Weights of a small segmentation model.
Training: soap at rate 0.0025, 8800 steps, batches of 64, held-out accuracy 99%.
Rows from block 3 of the encoder of a small segmentation model, named by matrix and row number. Rows with one number belong to one neuron. Each number is 500 + 40 x the weight over its row's rms, rounded and kept within 0 to 999. All counts start at 0. Numbers have three digits each. After the name is the row's rms in percent of the matrix's.
After each neuron's rows are labels from the 100 images, of 14976, where the neuron reaches its highest value: "peak on" is the class under the peak; "strongest on" is what is common among them. Only what is clearly more common there than usual is listed. The data: seven-segment displays showing three digits. In brackets: how many of the 100, against the usual share in percent.
# fc1: MLP up (encoder.blocks.3.mlp.fc1.weight, 768x192), inputs 0-95
# fc2: MLP down (encoder.blocks.3.mlp.fc2.weight, 192x768, transposed), outputs 0-95

fc1.171 108:492549519599471492577467479466497517474502521431489518506459448494562534467527534523493476439507450527478470473491517588554470509478594460466548528473476571541511458538453502479517490540490454486500469508496559501428502421587481529562550553520484468495527537536473491480504520463497444514
fc2.171 094:511510447498502605426476400492455546498402446459478515481552482488536505483509554487544479462517519462486524450477565518461530423410471508512509533458537556549505533517459492458472506474426535468456534495490491508465521502461444478490485523494516493547450438509463497532434505539520523501
peak on: surround (99 vs 61.3)
strongest on: dark on pale (100 vs 16.1)

fc1.40 085:488488461577501528479525426518519540474424496539496569479464504563480508535576496483506551463469499466505490505576398501508480428520537458458490481550509517557444513500483431507536489446514499512552514417531487597492469541495541548571578499510517497464500570501522522545499544537488502538
fc2.40 094:538477546528503483511473465488545508509297505475553452508471524565508459423525469486494516497495495497496479440500377453551462532442529507570440499501448441534467469548480566515521480485531520489459534500496549550484533505572517497484538406405515544484418534537451503449548466522554487507
peak on: lit segment (35 vs 1)
strongest on: dark on pale (100 vs 16.1)

fc1.317 109:520575476467498468488451483530540519513472461447392545516555470478494529424506455551480452506500477515512397483547496501556445510434544504492443483494490487528530421547502481463478467465576428535526473543562570481490562478518564525539612505534489512496468497556504516469451441446524503450
fc2.317 105:537475457453560563505495515487517416499446507444523527511508462523482449472550539443494520507486478492486514554501566476428543517542491524504568541531508521463423485442497452528506517479526474482505474435520520495470444453498527498490477522480474446558404478517538469530458509507519490500
peak on: surround (100 vs 61.3)
strongest on: dark on pale (99 vs 16.1)

fc1.125 089:554521533499515492444468497466518541488456520469540524509551524516467454574501573498492522451479495453477454519478407478480482496524509485535497496473539537548508488588452451448508451469500472495565504428576464530480498470537472462616525471575497510393548507537451564553508518502523488485
fc2.125 092:525473456555463451525520490427510530528341496482420429518518539493467416455524474464525553539477445482455494472448319497546507500473461524554525480534484479488478513561559405520510448495475517481510481467568482513455562485537521483459485490536482490536499490566476481471530432490573502477
peak on: lit segment (27 vs 1)
strongest on: dark on pale (100 vs 16.1)

fc1.686 095:549487508513506479442493513469529498532481398479445485482485523496486540510498514529491568482501455446560517474542445454527459518495509583497427427515599498517477516509511546461448512448386515540535540505510533549499532464444506525494487520536466470506479434481471450422485506490530548469
fc2.686 098:488560507482435441529504514475524516568390553571548518545579520445435471483586509530547520493460502484439546504481416523494497496465476487492573536516470472483442513539534447517502474520421530545454432483515524437508477463528541519458507423499497436509508513492566463472535469538510461499
peak on: screen (62 vs 37.7)
strongest on: dark on pale (100 vs 16.1)

fc1.118 117:549454476503452539548492510476591520471452507480533459524465540573494504534515498505596554488518522431483502497551487499506433495499444480526525439475567465476499535520567536472525463557488495562464561524551588581549521483465599543461491546478529465496538516572472517482457514520471497407
fc2.118 091:462500492545423577493453407494515433491355506539543474560550447529450495535533522486427484480473440578527462538478539464557444438480485455535488464487519541526491488524580511445569507455519509408506471510494521474471517495534513520519424484477505506495447496515497457485533492506547479488
peak on: screen (70 vs 37.7)
strongest on: white glow (48 vs 17.1)

fc1.399 104:497489472527473501511467508497472543473515505472555534488529474557478490501495433525549542475580566504525521567478495554516504510464543500531451528521519531413455517490524451522554419434450452466467495433476450480591494454505472502514508544465518470545453550498481513536493500433541401536
fc2.399 102:431508511478539538500571481541514573551393519548550500495523478535538476553573503518492483482450489548470490467490559483544486537470447481450443470518468534437487470535470457456477498456471515444511446508451522499446623547469516516459472509529494466512470461559481452399503544477515472439
peak on: screen (92 vs 37.7)
strongest on: dark on pale (59 vs 16.1)

fc1.594 107:427514473522469507478544542512578465503460501525545424517489491412480508494495503501433531548432513527575522483558492507512500512568511460445556580516541506518494516499577407431479592526520535476506425532501505479466462478513384500496501492523517467509521504535497515456481565449491587521
fc2.594 089:552457449464483515547429486401460511482437494537582455546508471519493468541477424503486511515513488450505412519502482439519455510509446400499507530526502476467579570491483524438571492424529468517473498521524494532496457509523461521455437549517450524526537469473498506487528561524496460431
peak on: surround (93 vs 61.3)
strongest on: dark on pale (70 vs 16.1)

fc1.309 103:501437491524506606474521470520585491545482485500406548488556471532474504504495470447598586499500513502510471459423468545468517514512476475535420507551487414577514521499511524546536525512505471504524572461445485471559548493455490470483464524414454474501577471540490514389467464510503531526
fc2.309 103:498477473516451429527531534505519518507540426536508528532455489473488488544544483496482500525491491472498488489497516512513508504559476552476429547446447455435471459472535426471438443534480527522509556453494451488577421467472486570480518521517543454425439497601507469551545467428409491539
peak on: screen (84 vs 37.7)
strongest on: dark on pale (99 vs 16.1)

fc1.122 114:463485528440521623474468462495503448484422497558438507488491517432481501526522508486483544465491467486460482511431486499446533485547403502532480464607560558474424513504491501493539542443503523522504442528569434531512510502487489501483519489460545626475530423531549497470502448564440538448
fc2.122 095:479492442506428432541559513499501526506431514564498568544460487532510478470493547469489582515543481426429454450455526528474509424465465467534472501514490535492492512486509547498497501522461436586487500544446433505577478513480514498515423453491519502499452481476526469488495475497451428485
peak on: screen (63 vs 37.7)
strongest on: dark on pale (46 vs 16.1)

fc1.278 105:481434521469436540518474527430564536500497565476543509509492481467567519582462485543489520478453481459497464485480470531536496605472405423453452471411489541494439561538481556507443515504502569501524513578463539542508466473512434548562504514470429480469544517510465509475493515540483499488
fc2.278 097:509557472477564471513521465521503468493382452485498472496518467474483513495506473496491437543407506571503431528470572515492504492518488505513541437486501479526515546530459525472491560472465572496568501526511473473471522501515538504465451517512468512509541548491509450536570441531497424456
peak on: surround (93 vs 61.3)
strongest on: dark on pale (99 vs 16.1)

fc1.405 098:457488524509467517542492437544499478525448446583516498482531499550493554423559487591489483537506543561553512505461439488514528532468463536444482502444533509534576478556462475520478553526464469490501458533486477441477536495479453519515560460532483560578472537502499493511500483403454478449
fc2.405 085:530538505444483539538414507533443451535395506474486564482464459507445485537550512533513438532497444470559477559498599451506522476557524448474496545511518481525447474522522539437486482507539517500486503493458524546519520535530499433555425473465405550510434498563521397474453478473530423514
peak on: surround (97 vs 61.3)
strongest on: dark on pale (100 vs 16.1)

fc1.467 114:514540501509494512521499497502474514438502506486429475431475505479529518482554491477585546466480515459496513439541484460505477524505567515550541476447467439646462446455475427494537432484478495528540480525439552439491470460514484518541524507523517501476503514562490484528475573451522523475
fc2.467 111:527467463472481590486589476478506446510331500513526456502526513531545431518506532463509496453460502552465538477544656487456513474413474537516526439488525550513495598540479513481535503532526486508535492519502436536536460537456467510521469525541501497479538476487512555536495504472562471523
peak on: surround (100 vs 61.3)
strongest on: dark on pale (49 vs 16.1)

fc1.710 089:550536462514481467499490492537535539458500557459499471508483577517564510492516463514574560440452499472485463485544509480498486560447517493463599493486465485625512474431499478554508496441454470489487487505446619435495502453544539516576547484514389473556466551544485586548522542457500563499
fc2.710 105:490510495501470585475529459509501467501348497456468510472525452506508500537489494459522485527423519521438530453538617467421536526432456528509534405494572528518453579523394492461525497496473470432496513509491396512508467520437504504486509541498488523543506509524487502578483519428509469564
peak on: surround (99 vs 61.3)
strongest on: dark on pale (65 vs 16.1)

fc1.747 095:458468523577537581514556533526483532477515542503427578470469452479539501566490494478509408410469533495521496537544423564432485469510504460496513473485439520518471460576582456488595494515535473464474529480535500516461520469464523499518535463498521508506545532530476521518497472446519493536
fc2.747 122:540494463464449510512450437558502431478483514510539441511448500500432528457492480466475552561530490525482513418498691449571498479487514480481484474483541494540500506456473479538456502491483445521488511534458477462486407443473516555482476513493506493509418505429510511516527505531472441481
peak on: lit segment (25 vs 1)
strongest on: dark on pale (100 vs 16.1)

fc1.105 099:576457550522540524499459511521465531518370452543470553490502517497433488517468483518477442456484490526485531609558427536469509472551508502541501483448478495514486464506512490435565469445546487499523474506544555566475536508486547528549509530597532544481500491483398532527508518497531508504
fc2.105 110:475451547527493429528503472466510496462359487516525481482529497509529485470539485507485544472449448508487494498432331447541471535503480529534447486532516495537462451504521442529478472428525465518473511548527489520493557444524530461450476499501499507476470523479481529465520452507571490466
peak on: lit segment (25 vs 1)
strongest on: dark on pale (100 vs 16.1)

fc1.245 082:537452496532499540523571491505521459512500503479518612493544473531495526538494534454490511541567567467439471481470404483421560489583487459480456501514555521497452546453461487496516495542543505428486515453511501579505534494604481487503583539527473545491519576510514487504524469523521503482
fc2.245 089:512481482503513552477467423478472515472475505483421487513515511516490515463471379497559473438486501531484486476468567501535499510473496569471561472511499518495553445516526496510490449524459465475463488503480493487522459490406489475525454528493472525525481419507504584533468574506540494508
peak on: lit segment (29 vs 1)
strongest on: dark on pale (100 vs 16.1)

fc1.757 102:483450466599472499465472543545453525515479520509497502505510509524512488420564510475527514540510486604546490546439499524491477428554532510464481554503476416615566524562521475461555510518518480527499500499509535455447518509537461496507516550524480498577443514524453460529556482504525526457
fc2.757 083:524500473492433495492529517526481491442412553506486566506489493491466525506436492567508528530464400531514491452437635440543479477481524507430513421541491472487490511491478532467477498540483439485488517489468485475481447560472474542546522459525487505520477454522481489522466519514539531469
peak on: surround (99 vs 61.3)
strongest on: dark on pale (39 vs 16.1)

fc1.600 098:461389469489520498531532528460550521554509487500497540454480492477596578502487527480508536533497520494504435568522477491498465474439457504510528524499541476511479489521494486499479548502455535455480497552474519470469521521510573583508462546547525521506481506556507481419488576477394617538
fc2.600 084:555452515547504478474479486502489461526389515497466528476501449498487537519552523477527470522517410486499459486470541423481478467486499517449453459490514587496533484511496550498547472483461488488427480437431542537504514524465507584515471462532469522444429549513483543522494504493509466490
peak on: screen (65 vs 37.7)
strongest on: dark on pale (88 vs 16.1)

fc1.330 107:457458510489560489481471520548571380541517505500494416466457508447478437549469480495498536434497491470500475473474548470486459448548474562452480476545531579483506498507507573512513480529514525570525526467501493499472425418464536500475486465523512512404461562498466502558535528527557522515
fc2.330 112:524505558466520534417513478472473479522462429523532558487535508512529581492522514556504514501485440460478485484576419503564523536472470460519457496489468461485408472418494523526499509532521457461489467437502515477401560579558485442495456543500464557425542501484490527417543464504506504506
peak on: screen (99 vs 37.7)
strongest on: dark on pale (43 vs 16.1)